From a checkpoint of a small image classifier.
Model: 3.19M parameters, 24-pixel images, arch vit, norm layernorm_no_bias, activation gelu, patch size [2, 2], width 128.
Rows from block 9 of a small image classifier, named by matrix and row number. Rows with one number belong to one neuron. Each number is 500 + 50 x the weight over its row's rms, rounded and kept within 0 to 999. All counts start at 0. Numbers have three digits each. After the name is the row's rms in percent of the matrix's.
After each neuron's rows are labels from the 100 images, of 14976, where the neuron reaches its highest value: "responds to" is what is common among them; "patch colour" is the nearest of a few named colours to the mean colour under the peak. Only what is clearly more common there than usual is listed. The data: drawn small creatures on textured ground.
# fc1: MLP up (model.blocks.9.mlp.fc1.weight, 512x128), inputs 0-127
# fc2: MLP down (model.blocks.9.mlp.fc2.weight, 128x512, transposed), outputs 0-127

fc1.191 082:587530453483513353478491481518490476522467522585545466497480435563476489394536427530521518478483509493505439401500554520551387514526553442493452635476530465405609516533510552505488426465490538498453479512533432492527509470542493456535523383541541573465500524517530523532578512502524542400405494550481594522484479491553516459560502625555506565522499422508504486531607543568464427500520
fc2.191 084:500464508547459559471517546530460414533455535525458550572491535568573509442471459461574564497570541465537446507567502552482488533456538619530557424439422564490533494412542551531492431485459466516527433459476559499528569432508526439520434465511514496529501484566524463517429449547462564573428589373502540473590423583454430529481437391507456529517529569509461511520458524436488584539413
responds to: blue; jellyfish
patch colour: grey; pink

fc1.187 099:503456462399556524478474528526480507596552510443447532534511470605384479553496505506549513416452515460429512501507522567502582524491555517543520590377487486559507508431389520497542633434647541498525465553460496465449462491548446500568484495557466581500489409522558490506516452466390555451535520531494491451520472458491592395515592530433525502505463458510489436523529529489542542506514
fc2.187 096:510495559546447627488486504543418531583521482564488532520610561507522511519551528520476451535460499493573586564488542535494490501469410467452511390551520404497477554482443454543547512550443540472505442487552447474457431434410569482619469587409524512505514523549485549594486514518485402527481493449451512454530491530522464593418505495481474578565506581417560526460452597467450475501548
responds to: teal
patch colour: black

fc1.217 097:429547558487494485439423429478546560508523527527540542495451574527543524442510434434539479472496541553445553563456480598508519494551560484451429401569540452466379539484383519525544535606477608596477508500567511511455482533553471532513510515488491531505513503523544535422450500466418521524475438548562499481580524460418467417463598508487445546527465561547600544440452503470407443554539
fc2.217 092:556507511545559489491413533494492482490467491513433510537589428528475464525467555464583545520505511462568502549480522505447475379386443442420558476533545383529584552442558493547442527522440567535437482564446479547509589451509500514536525565533552539544552505539445622535564428565498475427609445465472577507511501482522510517500462455505505495385545495424488488467584474427594520479548
responds to: teal
patch colour: white

fc1.180 099:536498444524513471400472585508488649532504466456506387498409563537539487470502474471535424477528514437406531501551389418432403546490481482510548413500533516520519612436430552494519494433550548498527502577471407498493503507445518630439481531468511476549492494473540475439598606461520540538435483494514478551508547564448473506532612568527539519489502531548513527555460457515506534555497
fc2.180 095:466475573526498524504474420510454552430378524473455587535450489512488553563516507522460615596446489488501559523473573616526507527469512542508511544484481545556541458490548500470493514503503457517513479461478479498550379521492468475540518516561656455395516421469473597543576512497464522428533521439415491504534632455497534509484428512550462539459501485449425463572445483405550586444504
responds to: blue
patch colour: grey

fc1.119 107:465465420541517558603468467472411410483530492607565490480507506437489492557410482494504406553449589560454508532531492481521435503551624521507452501391519515499474511458507500538558389548448520458528576500568463442571548500481416549450473519433494519443478537474540536471504437414463486499475493502549477486511594469450515432554545467412610419539482566518508506421541490575589464524504
fc2.119 106:516554529573534493453509518464534567553440558496485454539418530415513448491542418539583546489518513428411465471423440567518495545595412503525490473580482464476514509470506408545431429549546488493526559455474625541486567594482507455569503515537483486552579568469505516452484515617448501526535535521513530542510534467577486446379504438494492490501441506529631542445467446545536385499516
responds to: red
patch colour: pink; white

fc1.324 113:443482498555563519425510459513482542580445473522471508369416466509621538476446549483556514449427575506487557630465459435624494561575570502508514480434433547540478490490457563531503549487546519404617535439468475504417512514437464440524520455462469486511479511479406618556422597466526492500523562387494450465452503519508510466531513562502534536500493516471527526470543492531455497496559
fc2.324 107:474471538521541501474550587522441471515551432505483540535550601556463493473450442448464419494486501506517462415506523523506373531401409432421485442444538441487483448539607476502531586460461486568457458498521497547574502422528554510502518500548606526535507493551543491524505444544555470421504482497463483444390550514536481479567475457413488491517450527433468526475623593606536535433581
responds to: brown
patch colour: brown

fc1.153 095:445575435438465562574527457486608539510544506535505528499399476505490476500569498567453523452444477458441414515468531392559549380466478562437444484511488509426491511503477494462552444495480539498444569427494560571519461502582438470548484559460452535440561449543547478526485466450498537524383600499575533504391484549525414544591517513483462559470562567429521562442507506517503513542415
fc2.153 098:570514430497614503451455509500453471446511512516479462520515496482510479501515468447445466562472489516517488566552509505490458607492578472588456557545562503504548397428560406475449486442501511516471478512513432428478579492492393460498561513537508513476604486508559528533503556568427567463577439417511505547522606349458578464538497447480533473540545482460512443504469454451477549572644
responds to: pink; orange
patch colour: brown

fc1.122 100:476390532527487493411484543511483581539560515523466552466499521402607486541470520538470439497461471475521414455464555475501529472335470409507602541510503491578511496531514470558555484501479555534542426524496447388460572458594483495492496483595572498446433500565459522448445440443545410502464513504524494563437502475548625555498599474513459470521538475472450418500508475439522536553465
fc2.122 107:430597437454472491503524520461432493552498533516538515512508500495498444474494590445526456493459521529442582409489445483500452508532629478587486513539449542479522574595500545406466457422563517528529499450508528474555485435510385461585527448492373469438458467457625552494495527556501544510473582477484508503485580509417490562452512453452472512430470440511446467475494634579495464507412
responds to: pink
patch colour: brown

fc1.13 096:482430470514594602501528503494497474484511452478532624552470418399472538504508330471525573508543470531427447490430473555589458523490398529465483474480421460534555533440443507554562493479503523504546519473478374582494533532522467579489492590515519527446544527489483551544494469565556540507581529535476521547476528489508492592413597544549552506523529520566424448480448490483538571548445
fc2.13 089:532442495570463477508447493462600488542494541557639450491549518475521416579483519501534489560406598459611518504455407453489437538461580518524517524592573531509447556487521477416500499546446470475449528450567501497597448466477528469428489562520452509575475503527611564481493499430480504422501533538502480494448493451600559489554519499407426445464466598504390499502490489507486488569454
responds to: yellow; plain
patch colour: yellow

fc1.325 118:496492544488437414514583560524540494442416473470518479550449513527608585478516553497527491485497423470501531568496409486543500429485457535596526485525487468481424499498546463509580498460450472479455541570551461513539404498450431400458427556573439501487401569504478490458451523456450535462581575495621503527556523475432448497430525481532539495628525528481507525491519519551483549568351
fc2.325 121:463453406463530539576464567571510511472591543467454485511506439445465473537500407539502486513502479504579512510558442470400484554569439484429488553481504487549540571571508443541586420534488494438456541549403450541408565545546568460479412421567491496507577504510581548491593515582536488562567448527429528525564459550520451468520476512507480561465478393419487447498493484492565464551591
responds to: blue
patch colour: grey

fc1.112 104:466448529491482460527437511424553480553459553481571507588577577501479515420492475488574421477543406507489460519568423514526453422483539481495537512573545602457356542486422448457486392451500562575455518495476515421413432532501513602562500433528493446518572502454411507439521485528579516424507421533557481503600479567491456489494481575479524486563520527419457497544499450481541483508507
fc2.112 099:518397498542502419526533506491437500390385471545376455481492488534465468509504465452506652511468471540516485449427541532531484569472473519532578484490449403468501494502490479464532474510511459434561491485542591645446509498427411572496539477416524570483517537500498503471588501448451453524499555551419475501487537493443474521591430413528535508417501511501398533570493489501419532504440
responds to: blue; purple; starfish
patch colour: grey; pink

fc1.259 113:565454469525461468527538444635454493553494427464395489462544536525412510453576565504489460483548525457567388526446509476414483526418470538435560478517457439448543513601463515572523532498547491496401476527513450430543535472421413505454581509539583458503459541481524464517484444508513481474554584522397433492515472484436553540583582578489430484451522456449537409486502500546492524471426
fc2.259 107:566455447480566538506498548531572541553528448609468487471563463498580506488508510533512491552551450394453551460472501478589555486524481421389502537484462590539466476588509491448475499526584490525530626539603506444463506517559454476558452498483435448519516578513455448425475491420601462473482507538544554570399402545519416431546470565496452518567503475480460499525434532457527441540438
responds to: teal
patch colour: green

fc1.431 102:575488446429472534501516431499613385397478442504532451506508497410609528522515449499558494569528424464497528536513441491532534444574442492469501432473596514438386490450498562529499463483545500557446571496510465568458551551471514459567496445448515458615573525424542531551475515447532508452532378419464546521495417541469576537396496545458524518519537564506557481497538521500495510510431
fc2.431 106:434530422453589455435447563489525475446482577604461469495487487533486432492524459370400576471548492505596445437570449407523489427463504485478534476463462529510549606468458495494507581461502522440446527505504463432493575527474491571522486495510477456577498520577498469479510466553525486406428531565440390484495506422480441454537441427494553537634513478543526545509488467495566554445453
responds to: white
patch colour: grey

fc1.276 123:508476499519527461389444482446603467431532508509456493561593491503467515445480518424523529569394467421495484545459543538440465495528533553446560436499560458497477440500518435492520517526457570453510500540512531470465491467574503578422571524552497498426508449493460370506566642580451429520437419499396458577523493566496427542475483611512509513597449478549506514492481524511456490587479
fc2.276 110:454592526501572402533535509546538549409454547485545539479574522514516555457470466480519526508450456492479474386415578524480464542557554443588559450557538457400534472382541483502549541503427595515401581521426476502493474574533532612406475508562495458468534546523515523505443575610437496538568542465510478514549543527509456518449519532428503513559508588488489505532524448486523516591531
responds to: green; plain
patch colour: green

fc1.413 078:538534429484495451555536584525470516446520554485504559478549610605443454500513507482538485463531459650432477484532415466478512514431519430485519558480561610481592523464506540455495439581465525471472488516550447596587536451490458488516600486436544442559442435447415514499525525520451448441485506492483540563514515456470472480626510566562499549510403407453443527481452523492441538445492
fc2.413 087:503502568545463563514411484512569566475502470489416404514529510523458450530446524573621575558624589490558519417517576468547477555474532540517563462549495465535528543482558569540523476609564499495520566445429569504442433541536510480418443491542538483545439474510476429473535416524531484497510461533585510429471500458505503608479549496448563537465497490560475533566622456561520448460473
responds to: blue; plain
patch colour: blue

fc1.292 083:511460452519496511511526525445565509437502538498558489583472440507564502462419461412457499450453481457471514503381470523548576508542576576477487442507436453541531419484454503450463473445479462570445529511534458529437532545512423455451545430505432494467465464603454480495534582411488490459494607519564549477531585553416519499494585622521523490543483505609503490572601600541443517572480
fc2.292 088:453500553472504544444569490576500504549418532453405547569587549497422410467540447514553513506540497493509468407528575535480534503501439456536553548520527554457519461427605415553537474494476565477564423494391552548509500497572520512453494539475488497568490554468551507482446461607506432485514494499500526610404512438560566534536459437436413511453470545423526460457416460569465577461459
responds to: orange; pink
patch colour: black

fc1.367 090:454449512452546463506388490552543473548508448501529492570502465442484510496526599512496500560454496510494520491451506427504439570482589506423400582471574496504521552555485433466423570376475490543485494605475460524537567506393477440457508393543417498534574451509452458534485459465538373533466547469584509511511435566543480492524492551517451478493505419561590476512509611486494459513584
fc2.367 098:456454543520396556554550564520502439509417530481549473503500494533502548501427525460518511513536484536586444438532504572482529476583550475429512428550493482533426438552428543476520402467453510538557496486454449412503430533466537482466525492466486599501555559611489400579441556414473417499418583475449470445490496426465489524478461454440539437533394599455469570477505496467509604495509
responds to: pink
patch colour: grey

fc1.487 095:444493500658505567612484462458543477464491357596522495567448558558477473503462489507519516440543498551542587519571414551494488503503515538413435420506578559497458429513441542480501528540481620489546464490602479582429553493474551523461506547481461551563552420472501476483488536553431523583478508531506497476469551508446516533527459386539419534419481523484505427486456565491501523510498
fc2.487 088:578533557408532444567427475456419580464479555398503372527536503449467561495589480483438476468471495472456390530494558438461521506534500404515514580558458424430408567541546463543408557508545468475505486458529427469569514561449529568535536559517572489476506587417416505557461457546465427477514509497497448576552426522484450520457475502533495502423452521508480549480552517503447505522565
responds to: pink
patch colour: pink

fc1.135 116:498525435473518467464478630460496450367441534460481433501450598549543465504518482446529464495431432479555575417578457557501524503518514503411494445494455556505472544463525543515615524365458432516488545452432558510451510588448470487432473512527487514548474447553532589415566442486485545460503523511546466546479461392507420488483517541521485474555504451505427544568467459514577590541445
fc2.135 125:508502432486588498491522536594507482418526438467509424509508588453482508520510464520403529461449554484481517366502538567503460544480472496477567574520483416533553490471527479436572466519533582461505494618472424429467489544647433414537474476494553504439425463474504516523493461432452420500614468534418463569560464512529529518474550524468557584409439505485553491501486537503477590452531
responds to: blue
patch colour: grey

fc1.279 112:479565430557526448563469539523521486536476517464501430465487493508523476489484439502538462496481507465484404562570471444495460408567515586487534391490388430434473508519424502481552519459550531500451501390518504539466537491497341471528481537534476473447564468569561483597432500393475562612564453523422498446488545492523564594414475519545514540537570519489459558545474530579577484507467
fc2.279 104:499486445522631430550557521466556524543487479463535478480501465493461437429524504475520519527455429435494479535525518411439551518541541562451455496573520445482514438534480397494497449520436447455563529475444551530499556467544497492503574499504482522498502546480558495382608579552507572440574490409403511471449436552573580544441556425490371462462532498392389470470536507492520448481489
responds to: orange
patch colour: brown

fc1.406 103:472537538459483420422454405526487530486541547441503471439555433561498551396574527562484652509466520454575415513491540462573552512472506391489493490525473512424458463588427592463541607507497406525571497481482557460460552520535507519513558478442476473466463519462445518565466515531487480367501482482500540507560494427598474538468446501480556477534524475459567462522616462511515488431550
fc2.406 095:484452438473537563554474554559474524458540428491523540544481535485528459475464452422515432452580508529463539499458445597528422572382462511531513569476519529611522509484525469456498499438494564545436520466432491449560472512523521513536515550491402364496559446477526549458451598523547549516420559535416453452430397608531503599520597479497535550507523538511437533426532561518533487489464
responds to: grey
patch colour: brown

fc1.331 086:449450465459472470582481530505534444572436472490495625459523509506382418558453466545499471426437527553513545524494495476481379458451536557529499487420482509498471520454511546508505501509547491512582490517582460466523476458439433478518622547450551550499485462507495445532502487470445609482653462587522540478487503487429447491526565469560492536482572524476445620555457466456550431454614
fc2.331 087:522492622512450587440503447492561467514540411437617507570461483479469530496578480539522552510457452454481522520427485474482559637463526494440575541589485470523525516525516465478510433491524517505534542508438588579510460471564496523536468497558506443483429523521465465412600558501544466579463569390558405484513397461510506419533440456535564419524541535514541471480574468471477555477435
responds to: red; snail
patch colour: grey

fc1.161 095:514454455564460558450537442659487492514480524573590456553542513515467567534474462531432603547449529432583531565498550482465599420454537459441478513522490522454542508423478474573469514442462543540509480404436528579510411473521448513454512495465563492508507520476528459524567539559494490514480578549502499495505470434511563444554390427626516548461476484401581521540589533472542522532487
fc2.161 095:516556557534447478486546532457550564456479465538491500526455452590454559535515486623540476533525528522487490521496438558539527507534513558533459437472510479529472472418535464490538505588596424490590438504430511520557470464521551487492555599564489505490495481477494402457473443458549484505388424487573472510544564524499545363479415504520498554505545435476469647471512401427553609533441
responds to: orange
patch colour: black

fc1.482 093:491414512502536621539536506458525441557443411504497463477445491431577426486553529479507489516505573410542474465507528418427464472545457535496570553404491453483418576489550592450487516503416449521491451409500505510486443541377531636499524505510545465506499446578544484578480460458472525506543506516401496450572554481488517546424493511513533464558579437542514452551466525509529592540600
fc2.482 097:594522432521557456523422484539497511548545541489533454433418421557540515444554449347444456537441479483423587553526538461449574508465554467437464449579432499484507444551459406465474503470498475497443498548438528530441526550568448457538492526519491475443448554505585571519460500520517456504439548472464495610462438517421528521435478464582487562474498449373580516516503497487518390493478
responds to: teal
patch colour: grey

fc1.469 085:419562513455507363530510569516511500440599461605499517464528467498540450486478474516496426407377478505534497500519464502449487492475547522487524485503508454590570456518470524517598414585454467475413525459572471553509435513572501491496566523438504612427455459416473466540390480523538515479504460535457509433549505507540516513512404517514477412459459556559436572449484525430542605556491
fc2.469 077:527508469561449570429525550464488498531475492540492483508468408467498548533536423499530531512582564508518486471392516496488519483557467458463418482507484491346497601539560439456438629495432494431528517511456404440479528521474553573386499526540461376535476484550537586482557535427412431521526556457535493485512504586545456467435573529490474473601524449501466462456485445422454483488509
responds to: green
patch colour: green

fc1.441 099:485539470535420556475528476504414565548464494393497577434511408504459469523591492499574542487519483435544504567439587503521577520596470486552506552444514561505433502577532561437424606494541495525493449488515510435437550434451593446551452462487468495588451557599559466411480465430518546543494382496474558536471443540513488536506471529544563441455514497481570518504529539499594448468448
fc2.441 107:460499502482537548408494510540491428442491469545573445541460522622490440516461470530467496526450463604455503560446422591539495410461526569523546537486509481488541433632521454506471448435522489555398480496486464475589474509452484431519482510452475528564450534508501575450437672463576458445490529474388487523520462403553470480496470512448514471502514432488559528514488513495367466471479
responds to: white
patch colour: grey

fc1.435 107:571502549572435544374509494523488490534501487437500590588570474452463566567475506442478459543514592530575482446474502535545522535477523520527507513443491512496577485533542472497428434489499594485492620432505487545524385516490520538482470470455470457540419523606481624459478448582500477451449522488526509392460381535490555439436525562509449517432436518541589543464461461544545498468560
fc2.435 097:508413496440435438531473530451493507518457488494518479482499557528398547497503514466454473573482567523458480572536551538467504499544447467555376490458565428478554457467449454452509461432524398445520451599602460464500602468515528506624485561541501555530513493387572483530439494425521520514560617444506534472429591415535475505473437477418532470494456477469513450471449524423544465500582
responds to: green
patch colour: pink

fc1.445 091:472455478446567543474455484483551478468504513465439461573496532493457475521444553593464540495528546523471455493539478437429429524488471498547440527471485510618502541435504590582591555430477468503528486508430472435528445591510517521578554510502615469437497505494468403526485513521467477463505563473515553462518449428576551430611473556495463412509550508665443546540511436489488535394580
fc2.445 092:492507481468447524506472531489434554439512477524542547505527481549416493481567495498502497536556573474535572455411474542637499530558570498499587418521442447463545550540535526496486411519439509472451535477511579570607483593601477431526515415542472531519500475515536634495450564561512511470468408564579500461458521540469458538516577404535518517521484469413518528431535627481492491420496
responds to: yellow
patch colour: black

fc1.409 090:467452489463504441505608414520467528511561545521456532421491491551547604495471601502491498499412488564404488500535464623529544452603441504456497575496420511402506505443395502534540457503418483549507432546525409467502427434582460485441440492472494591504512500500484433508546528568509442475444591491460488476477487515497555519538575430561472539483499611450446527516490528510509433503405
fc2.409 095:499501502579538534459562518435528526594436465547379444480478470490515487485461570495442497442493464484510563490586557440477479577558490508531614407512583492532503477573527501462427562558524572436479561579485524525521524542436615553516482506464547455554477534483545472539524495524560444468585431479499442504446567382515446528547544473431477452542516444525390530455415502395551535466534
responds to: yellow; plain; brown
patch colour: yellow

fc1.328 086:537596521542462506458508538633451571595503482479442410437487569594454443476535568499492486526499515394579418385455503423521455490557590412451466532489482536487530487438510535511460489475511561502518579528509500470539481523521484449419448481403473434476575503465459480497499499417541475440419480493570592456443467545441479535400415498538565504528530490569513531466459457496555581503514
fc2.328 090:525506490426478475598523558537547435490500489498463530593578467450521470519524467416618456506627532507459561477495446552591533512590563474544434509482479447477504498536465495449471471568515559467521420459487518476502496501502444566448485497478534537470420529458503473425469618534410530477491420426571516515508552509574558537615489531516550524533382589405458516559550528502585566479476
responds to: yellow
patch colour: black

fc1.377 106:447523518530519497526495453519499492511433537492472548487530470481420539508571552479540483574497400520375568523437501520479482486483429438422639546522421503453483489578492468478521476532454470533459472523556449477398488475455490504442531481533446410485506484453507498589584454556506430462474511607552499513411488632446457504653444574485524475466517470480412559482549567542567555515544
fc2.377 103:492441498512540388461528429513493586482429414531472489561480458499548500418428519506498477452474506549570577479499577482513507518537499524474477458457544471586402372505451532426474498459370411506506454581499543568434495487482540475531502490462515525519519538546486433446437512462474451439533506473442471481592433427550463604569575501442566497554505553538481403515426540476548510392453
responds to: green
patch colour: green

fc1.234 113:557528440556484526518462491546530581498540517383535567509442460468447403473522520482520483483543482448580473459422546447523490562614448514518542472511502541531520578548517476526490532546447496428477518466540584421546554391460485557490510450539525535575480529512462445639492498485474533475565515564472546458458391529528483532604523521554426511463492473451559434537474351465554538398534
fc2.234 111:473454535509498500445464440564567490424418533515410384590609547462510484550538492505446524542529511570467520549533437469497471459520569534465517536419472517497450508544492441410478497438462517611528541544496522525404445556513477547530368508405444441436426521556509554447482428519443523601548453408566460500553522423519478393437528491512509439468506520480530529474524522460428476548499
responds to: red
patch colour: grey

fc1.204 102:587515560472452501543511579538493457581589510459475622497422459580514378457520488566480478477561485444514436444488581513506547520411410633455616507497461529526491495457547479470439485499521424545549512537555418476514525450499522563549598524496520447451487509441431569501380550525535528467522494512496509439494387513499539523506486430539541505427530431505428503539535484531430477472543
fc2.204 097:444518410580598529529535499474536515494464476451540457537426472436460482480552457457494561530436509564422537553414449496428487498627506469529509478523487542429471459509552487430533472562439523584592490477612584600485559533562544473456428545491530582470572490538543449500519423411568565532500476525492470555486597560540414522512502503507534480508558563528481502448475605561419507530509
responds to: brown
patch colour: brown

fc1.0 096:481543564521506448414442612444490559475451493528438454512554483483493420466490503480452587508593469512538436540502442524575487498465501489622588489516524510543582497568556515492487455467471458525424598548479451532558564528375536499562428461427508575414435539495489505483470586505514531513458569534509446549565517386476435567490576458462544447477547528521519562516570590543475473456548
fc2.0 103:480558563488441475535534531452433431537517538442515615517524491450463509532471480548569400516533563583552579469527595521537582560511499445433470487425505544458493513498451412498564452540450613515456400486554449462407473558494460455376549522538415391474453453549468548492563488489511510526460503498437521545481539513439466544458615499400574503482459512500497553507531528475498440563507
responds to: white
patch colour: brown

fc1.168 087:482549467502532539473550490406387500537579535540529426551435505470498497546520544516579505578523494491524459486540448470575491382552471606485456438463550492500503535473437491512530517494477514516544471517412572565479507494488523522601501500540535535453547449546528544560535500583410512650420534551555495444456546510475500457369418491525464497445487491590575555437525401573513422469510
fc2.168 096:557467491447465390497534526444556474435471514464591568407585582525515557485470460507476477478566468472499491565375526504477520478496531550494468455452478582535560528448467541554495567451481578519539420518435526536412474459491493510439476580464462509524402471506520539565499497581506505429449472510550415384527534490578479464488477539437651415563541546515474451467531525541458553415538
responds to: green; black
patch colour: pink

fc1.330 096:500568486508554464459451410430503412430478488419598485457527532518540518514409490559496470523535496540406504437478483528467532515473536601519432580488527560517519540389459495516554486526521487525503495507527389521513525521447537476502475584590373499483621497446466482502501458474393556480508563525437571502494556507545586452507427485609528578482468527526590588502556522438427534532468
fc2.330 098:449524487491434503569472501501516450483434474498485461541416461466421360496551548528490540494522540399486543517520448508597465458509453542424578480486535446462529501461477536515541540567414438544557418554411467547528443459553498462530495683432464518575535559561413477533431425533437447511557508476431457439563439551506482557489527492424443456502525506487505481476499484424442499503585
responds to: red
patch colour: grey

fc1.55 100:471495553418430508515464515461515517386474456534559613531478500532539560503547562577513514564466490383487565531493395486517524437572484494401488506486599516502467460466463613523544503587466511569651502524503564540495521493534529523536536578560481480502449466434456516505491587452562460380509431481540447475480532490423440567443521445426533484553477437503526476447479498465540483566439
fc2.55 098:508446424462496413450419485485554518473520553479466396509584494533528494564502475373522559414506518498520520454485459524550451527494549466502492497604489470503542518457627463464460514527481508572467572457436433516532536532383449501530448411495472439470455465502538601554535485514579530521502506522415484474399481518559502475516462498523524536418637555598548485507474566480622549515533
responds to: white
patch colour: grey

fc1.60 106:475557475438476505450506576524494441546538456533592565497487511475366475479499467441595526459579508451459521451532422352486513569477551419491475454485535509539516504479510488533545514459517502519554477478476504629468460491443547580441580509473527430517569473486544546467519481492552498514514601474461548390427511457520579470550450458599502505399495505495516498635477526374510506450511
fc2.60 110:474544543479490522535519411477478513460493519395477436534473469491505550490506539574476511567570517554594596547494530488478459414497448472456429515465482484501458505450505495497481637538459538565574514454454504491518467581570422528456496478475601648527418454557485464515533576486415468551460392487527485539588559524550413528449563436543433532440534533446534553524507459574520438485572
responds to: pink
patch colour: pink

fc1.428 108:473520514499452495362506506530489482570533494585453445466445482456401516449465540423480505446520567561468590440493518458490554546513520501540419402474467582537474517531537503510619500482468495500500547530537546539486568426376511541455527505510527485445501468573434415472498491451563448502625453495485439473538454539533567467649546454538521591596508469391553476473511539478519502483486
fc2.428 102:406552461528570564563460541519448421478524520491512484520517463493492450421401463593484472502512510554504488413570451562541495439540580393407434524516466525499516457481463470442411514439538472518466444481459520528451387507530427455499487404559462502470435442554545490551540581478523556540485479480494554537494460516560557537445511568504387455478553568543564578473563463531571605504570
responds to: blue
patch colour: blue

fc1.313 095:511410402369511552456465498464528393449416472499437530557555490550525302478539470490494513574548498568550475443511521475517540479503481505466429514515433556537462468550520508435490510516501533507427496501474451475438463496531539487504416382400455531460547496522489485531529624411634531469436510485427560554553510562492462538571526510481508534491449520532495532472468492486513452439524
fc2.313 102:445542474476521516510549554536485423569605480523519537560456512488597548571460455441511467476443539481422496443498454562534516539503476466471469513498512475559487602668486473542535519429506508415466500441442463527490492450462446477509437541476477482500490585504478512481475536589436477515514499440486499432503472543439515427646384426451471489588571416590576588480497479482477498526414
responds to: white
patch colour: black

fc1.314 092:464478442479465555580554429483555534588504431516450533508447497445524507493510486502529513506567508509494572469509514499380522628444483518497458504514488546469564546589485498606478514558519478565527470436560512482536470465488459528547480429503474452514422506541375426500468548519588590461449477526467480524500459484412426578400564485538520530453585525469486459541580428431592471557371
fc2.314 091:466583459465444559458465562433540472511506553414565480485532529544548554566582434502525512498386526444554553525546528508548427422553496481505513499465382433521481443567411477471481452453447451617522511525533472428463526590475482425567534469408498472460496535484537487515588509518584465438573518478499463493570501463437423523618502409563517521592511565517491494522436526550495425529509
responds to: grey
patch colour: brown